Rows from block 10 of the image encoder of a small image captioner, named by matrix and row number. Rows with one number belong to one channel. Each number is 128 + 24 x the weight over its row's rms, rounded and kept within 0 to 255. All counts start at 0. Numbers have three digits each.
Before each channel's rows are labels from the 100 images, of 14976, where the channel reaches its highest value: "top examples" is what is common among them. Only what is clearly more common there than usual is listed. The data: simulated stained blood smears.
# convs0: first 3x3 conv (encoder.blocks.10.convs.0.weight, 96x96x3x3, each kernel summed), inputs 0-47
# convs1: second 3x3 conv (encoder.blocks.10.convs.1.weight, 96x96x3x3, transposed, each kernel summed), outputs 0-47

top examples: discs
convs0.92:123131112103136109124088105114120127173164157113090087098150096120118133090135160091110128110119119105136110092128113140132107128113124088123108
convs1.92:105147136143161178103134147128151124132175115144114108119093123120135145186176153180140131137108128140130144180124126139157141112147135132173130

top examples: small spheres
convs0.15:125101174112093137139149162141127113122128085100167104156101150096157139148128109176142137123108140178134122184144123101096164125148162129118125
convs1.15:132133147106165099117126145120111124139112152132150107112142114168149152145138119159149104103095159154102144104099205140094146124121165126095138

top examples: round nucleus; spiky cells
convs0.36:096126091108138110098172078117111132159130135107096118110129077117093122081135137090124117091124103122172084129116120133141127135133130112107082
convs1.36:112108138150131133144145181111201103123159119130099112126115151122122134127124117166139141142096088160160151145159159114095173141107143130154091

top examples: band-shaped nucleus
convs0.24:105095106077107129083131115080156120106119092134107137104093082128077106123099124088081110118135109093122139102125142096113140095114111104147107
convs1.24:118088158126101145116116125139124114180134150148121127138163140153102115083184197150141147141149102150136092109128145112139144106139123158152116

top examples: crescents; discs
convs0.73:142164131131150115116116133150118140163134212156128169129194124181126120121162132113111110155132137074150120113146161201162115157142123116123120
convs1.73:128148126148159078126105117157112120155122108161111072123094090128115110124137164096173108132128165174123167123153106161122137144142149122127127

top examples: band-shaped nucleus
convs0.88:148155104156152130137109102122124123143153151114120120118144129137117145121114150107130176144168120103131113123119133113104119128101118147172128
convs1.88:128126138100161124112143150119099128143134115113111093100139152103131132108110102138119150143155125104125122103137120141104155089123091106128145

top examples: small spheres
convs0.57:142162112080162106137136118107163108156089141113127103111147103136111142105127133115122137149115074090196149152113093126123116130089136099116135
convs1.57:160108141116149106150094175115060108109135139117169153184109154172115137145116078161134116144116142165099112123140131120126120078156105131130117

top examples: band-shaped nucleus
convs0.10:078099111123098132108140118103152096152108157129121118066133086137093094085124132144102120116136104114134124086130115112121141103105112100156114
convs1.10:068109129117113142100141139114130151136138104146101098112147129131092138123150180126140154144113115138167142157153140153156131127152143133134117

top examples: crescents
convs0.7:149112106089147086117112116131096124117135168112146106135099093150106116089134136087120082138132103093104105096099130101114115113132079093125108
convs1.7:094174093165130153116126122122139117101123118142131097152136098119097128130103149135120073125182142117112159149116127133169140122131137140161130

top examples: discs
convs0.49:140149130088145164130093104122151123151084123135120171141122082160095119107105115108125101114107093074137141123118145128158127147114129082100125
convs1.49:120099135145084147126123088111131140143113117128088127163122105145111108107164164112153113133124122202146118108151088163138115140142147148132091

top examples: teardrops
convs0.20:150102109088111123161156123125124107120101155118127119142128109191071158080133132135105107134077096141157096146122124127123148134151117099092095
convs1.20:149120139134165112183075157135083120130130139098175166174143142147135131112116104133103099119135170139130097094118137133172104105119128115116140

top examples: crescents
convs0.83:126151124128148095142106096120134144139114142086095090098127069101109125111110148103145143127121093079134094116119133115154105134122121096134095
convs1.83:111149120154143139121117118097095089111134105158148115129129123147117145142108114164179097117159095138121145167159151146157126133135114106197178

top examples: two lobes with orange grains
convs0.82:115115146152116107111120108126152118139103104149119131108104101124117099108125144140171141152194107119119138124113109113136113132124091107184155
convs1.82:108155088123130125118121131107146140113132065142119092135137082124091127116115124122138083117176124151125145149106109119153116123118115121174144

top examples: ovals; no large cell
convs0.4:165183083114138138121150105152129107131123078130139142110151112063113172102136136102153150133147100092151118165092101129150103156117140104130095
convs1.4:155184118119121106140132162138125143089133150130088086063150135164157105118138084145149113126114116116164175174135097114103115177092144129145113

top examples: round nucleus
convs0.56:107146113111111152110119106106120110155147121127107115069120124068144103107096127102110069079106137118122129108089124127110127116097141113108112
convs1.56:122143105120102100076161114134170153126126108137088106096158105162130093164163137117118143128150107108151124186127085134088111161094132141129124

top examples: crescents
convs0.47:158195088135192129147138126123113137117135157117148118158145111143125181112132129137089147133135150110142130110092157127170107102145127122117112
convs1.47:096164113117135106110115118136142144128105144131134100128130105097139127134150121132133101153132165134119179094140105087091141075158100116148113

top examples: crescents
convs0.81:132137106114187129070104126146137132130128134101174110151155113124081123140127135113102147158142145093133103113137143153115108158152143126150131
convs1.81:110178109112126099094130134148135127083118123142122111143150106127097102115139088105146096163129132116161159167124099094119156121136130112182107

top examples: crescents
convs0.18:153144124166154120148110136156115125166132202148136172147188117173129140121146176110097141143114130086144125125164131188155111139118132100131135
convs1.18:142153128143156080124109117150101119171108113161116072131095101108105110126126152112162110137146168168128163115167119165113135146143149123115123

top examples: lobed nucleus; discs
convs0.91:102093158081116128103148124098117092166117152130138118093157095141098126120133139136093089129086123133150075125163156144078142118116158108096088
convs1.91:128119150169146139130099107126161120160143113166093109130098109142095137134144173120142109127153136132123128100147184152124132151147148120114129

top examples: crescents
convs0.5:115153092116185144101121113099120117114146164105114119087143106144107121113141111106085130123137128112131104114115123120149081086099095126144117
convs1.5:089110140151135131108116153126140133157137101128109088115127127095144149117170175131114142134131148092137169097128128116119197086139096147152133

top examples: spiky cells; no large cell
convs0.53:110110093084119152101114106085122104158139120146085137073083095149114137106099167108124118089103131161128141111114136074109117090077100106087104
convs1.53:094102122106116163094196102111149147139117167111116107111130133096130124114174149139113146141099110118128117149124092091083165140117115116116084

top examples: lobed nucleus
convs0.52:102089177090118142116162119106132081165086138137143143113132100151112161149159151120091105122125132110164098151175164133123147114141167114122135
convs1.52:137117133150145113155165106116135120188128155132105130113132103134085139129135152127152096124127129165132129094129213158141115111161144139097106

top examples: dark grains
convs0.65:147118101119139138160121099109146110122123120101097102074088103110087143091091139125093085102131106138122104110109097093113122093093110099116106
convs1.65:145105156150140142153153124101120119194114145110101150067082146106136132126134151155109164140108116082115108165108156125121142146117113140096107

top examples: small spheres
convs0.68:139151078087152145109112147117103108130150160096157105126130099093124084095116107115136160128156162153118121153120151103121119119131118099157132
convs1.68:113147147096137113125185193145148137133123116138142118156132128159140147137133103182125129177146098164130149087122114124084179108149116121154078

top examples: teardrops
convs0.94:119077128098106135129119106135112137100088129099138078138123110107093108087141113116108101120116107135126102112122131116126117092118103118103114
convs1.94:105108121155129166169123133130140120140164119109176187192115160114101133130140151102123138100129098117155148119137127100187157129135115114158145

top examples: target cells; round nucleus
convs0.50:151143131108180177095128124140147080180151092136120151126087128175111155130094173095100144153135133122093140133131146102107159126105100097119109
convs1.50:108158103136112126139130119133148140075132121112127113161125113126154102111196112138127102102100155113140147115096075099129129106187135120133124

top examples: small spheres; crowded
convs0.48:129134102128143129140124105116150138164128135103082112084151087151113116103119185109107168106149162097136096118109086148167103150134120098145120
convs1.48:126121163122114170139120177136135118167115116135186128188097127175137134120165085140108069147116140146102125159129145106091140091149164139094135

top examples: lobed nucleus
convs0.85:074081102124115108122144091103126131148109137118084116071135091101126094155142159110117141077129114110135130121141153135121111114099118095158113
convs1.85:092120153147127150105148135113165127139160096134131124138081114106098139096142159151136140147117091152170150120139133118172130142129144115131129

top examples: two lobes with orange grains
convs0.25:124125157134127122123132135124161130133063088121150118123105111121105135116127124124108105162159107085132134134128139125119139116142131103188136
convs1.25:135139101149156132162133116107137121149137105110137130137139103138073133144120123147142065118181119126118152146126206126154109119159136119130151

top examples: teardrops
convs0.19:133126119087128128138154096133104125104117137125120103120116122146114116082128091126120143142110096112133101134076087112123125123122053104126122
convs1.19:103094152141144144154080126135101117126160125139172170198134136095106125087135182111089105101111139139126140121132136106160130100133130136151144

top examples: small spheres; teardrops
convs0.58:131136115154152139155129101115104123178095131125107090142104094128091153124116162096124116107142118101140103112122127114131121103127144067135125
convs1.58:144134123098110123209138185145110140102134099120169183171136110146112127093134082155119110148116123155122146128137153166164121106162137117154159

top examples: lobed nucleus; small spheres
convs0.46:115174134097125157120147106101147097158094113134100151117159101118111167099091112072093132098143090049130129116112150150152134132147137083125111
convs1.46:116093120146100132144133127143133106110171089125114113152063153159096120151154150169148093150112112166140129097171117104156148094156135122098110

top examples: kidney-shaped nucleus
convs0.54:116114108088123136088107143084080128152076177093112134123095119138133130121107148121085142117123109135112094115156126098107132099114110120101119
convs1.54:125143135090109179118109130109079120118144157121109155160137126131128137115135138139124147112140088143086121088140062153133123111109081099112176

top examples: band-shaped nucleus
convs0.41:084102134073108160074100096075123114127122134123096112079087099121102111130125128116102105103110138111107144098127110090117131081127108115116121
convs1.41:057108138166113141143153147133171139193144127159100118088162126113110164116184170139101151142130094156171099141109122136134156127121127134153125

top examples: crescents
convs0.27:122123093078155145108109110105119141101167138105146130142109095157097133107127088122104124154126137104124108109092153087155149090125093128124112
convs1.27:123101132128105129121145111138135137102144137098167151185117143142142106106138143116131107144122153149107156101124126076106152084170101151144101

top examples: small spheres; crowded
convs0.13:137137098134139130159124103131128137121112143130126132100123088169075125083131146086108116147115110073194131089111098141159143103118119082132113
convs1.13:115126180139109112150088180156128133135133129126147136143136159169131141126135080160130125145112156161123114162128130132158154114133116129128139

top examples: spiky cells
convs0.0:137131101097135137123138098112141126148102126141088128088152063101082133080119159095130105109096094101157104126127144137143108131110133072098087
convs1.0:137134123120090122120154153124184123133133129135127097134120142182127098118132101168173118141103114149143125124139096126093130151165110121115089

top examples: small spheres; crowded
convs0.35:131134119106123142093130091113135096164085117108133107122154073168070132124112174113113127115124094114161143143127131151116117162113124114127110
convs1.35:108094149114159181108127156125120098124156165138084108133132105161094127089166130166135094167132137172121113074138186110134151114142115115132100

top examples: two lobes with orange grains
convs0.60:089136155117152143098105129104160143138129135099160099140113091118125167144155153138136137152138118122165117147144141110154145123156128124163153
convs1.60:128171108138146128146142118135119123129136108147149118122149085146097123134119104145145052136202138147100164120108177144135109124141147112155155

top examples: discs
convs0.69:119140136109108128140130113130118118160119191145148141122192114141132159122164140121127131118105130102151113143152154192166134179134128088121129
convs1.69:153168131145162080146110139149115115169119122166090110107107107151118103117115162092171127128128135162133161116169131152102119177144163129124121

top examples: teardrops; dark grains
convs0.51:187103128120126123202144127137147136108097110130117121140123120130070116089118113129123112142128114132127107095099083137126122135106086096133103
convs1.51:162091160124179116206141139148135152162131127151129144130114149103133135107112155137121142154097074142126101137157121129179131134136108106148090

top examples: round nucleus; spiky cells
convs0.78:138119099084159140111164118125095164139055151122132142111143136170093152078139120140079130120115093112091130155107156142111158127134121120133122
convs1.78:103167111138116123115138101109160133125122099129122085122122142099119116150189118108103125156134122107148140094099092121128143134135091180142112

top examples: spiky cells
convs0.22:148141089094140145143109100159119138159107136130103121098120094147104154075101147101135089117124102126146127100085105126125097149097123056095110
convs1.22:096120152106097128109171179111170133126117140112104134172143161140139112125117090173114136120109133167135114114155090110058125122166118131100074

top examples: crescents
convs0.9:147178112132202119144121095139113138135131133102138117148152123126124181117121137118113117144115096117125146125126156137208109129141142106113091
convs1.9:124187125110132098107140124130119125099128147112121087107137106091147140122120102137137094140119155119131174146137123070097153077140110129151102

top examples: round nucleus
convs0.79:121127141160145131129090145126111140132158125148108133117116149119218135127111142097124109105124170098120150132116126127148110114122122151110126
convs1.79:105140115136133099060103113122108138098132139149125109121139114152163087147132139108142122083105167164084135151108112163083105139117131155106170

top examples: crescents
convs0.63:157204129141189115130106128128113094129143152106152133142164109131129147116130139105111133135152132123126144116119145133166108111151145120157107
convs1.63:102148115107135113108130119133139140112125133103129119129122114099127151121138119144129088158138179117133173123147114085086148053157083121145098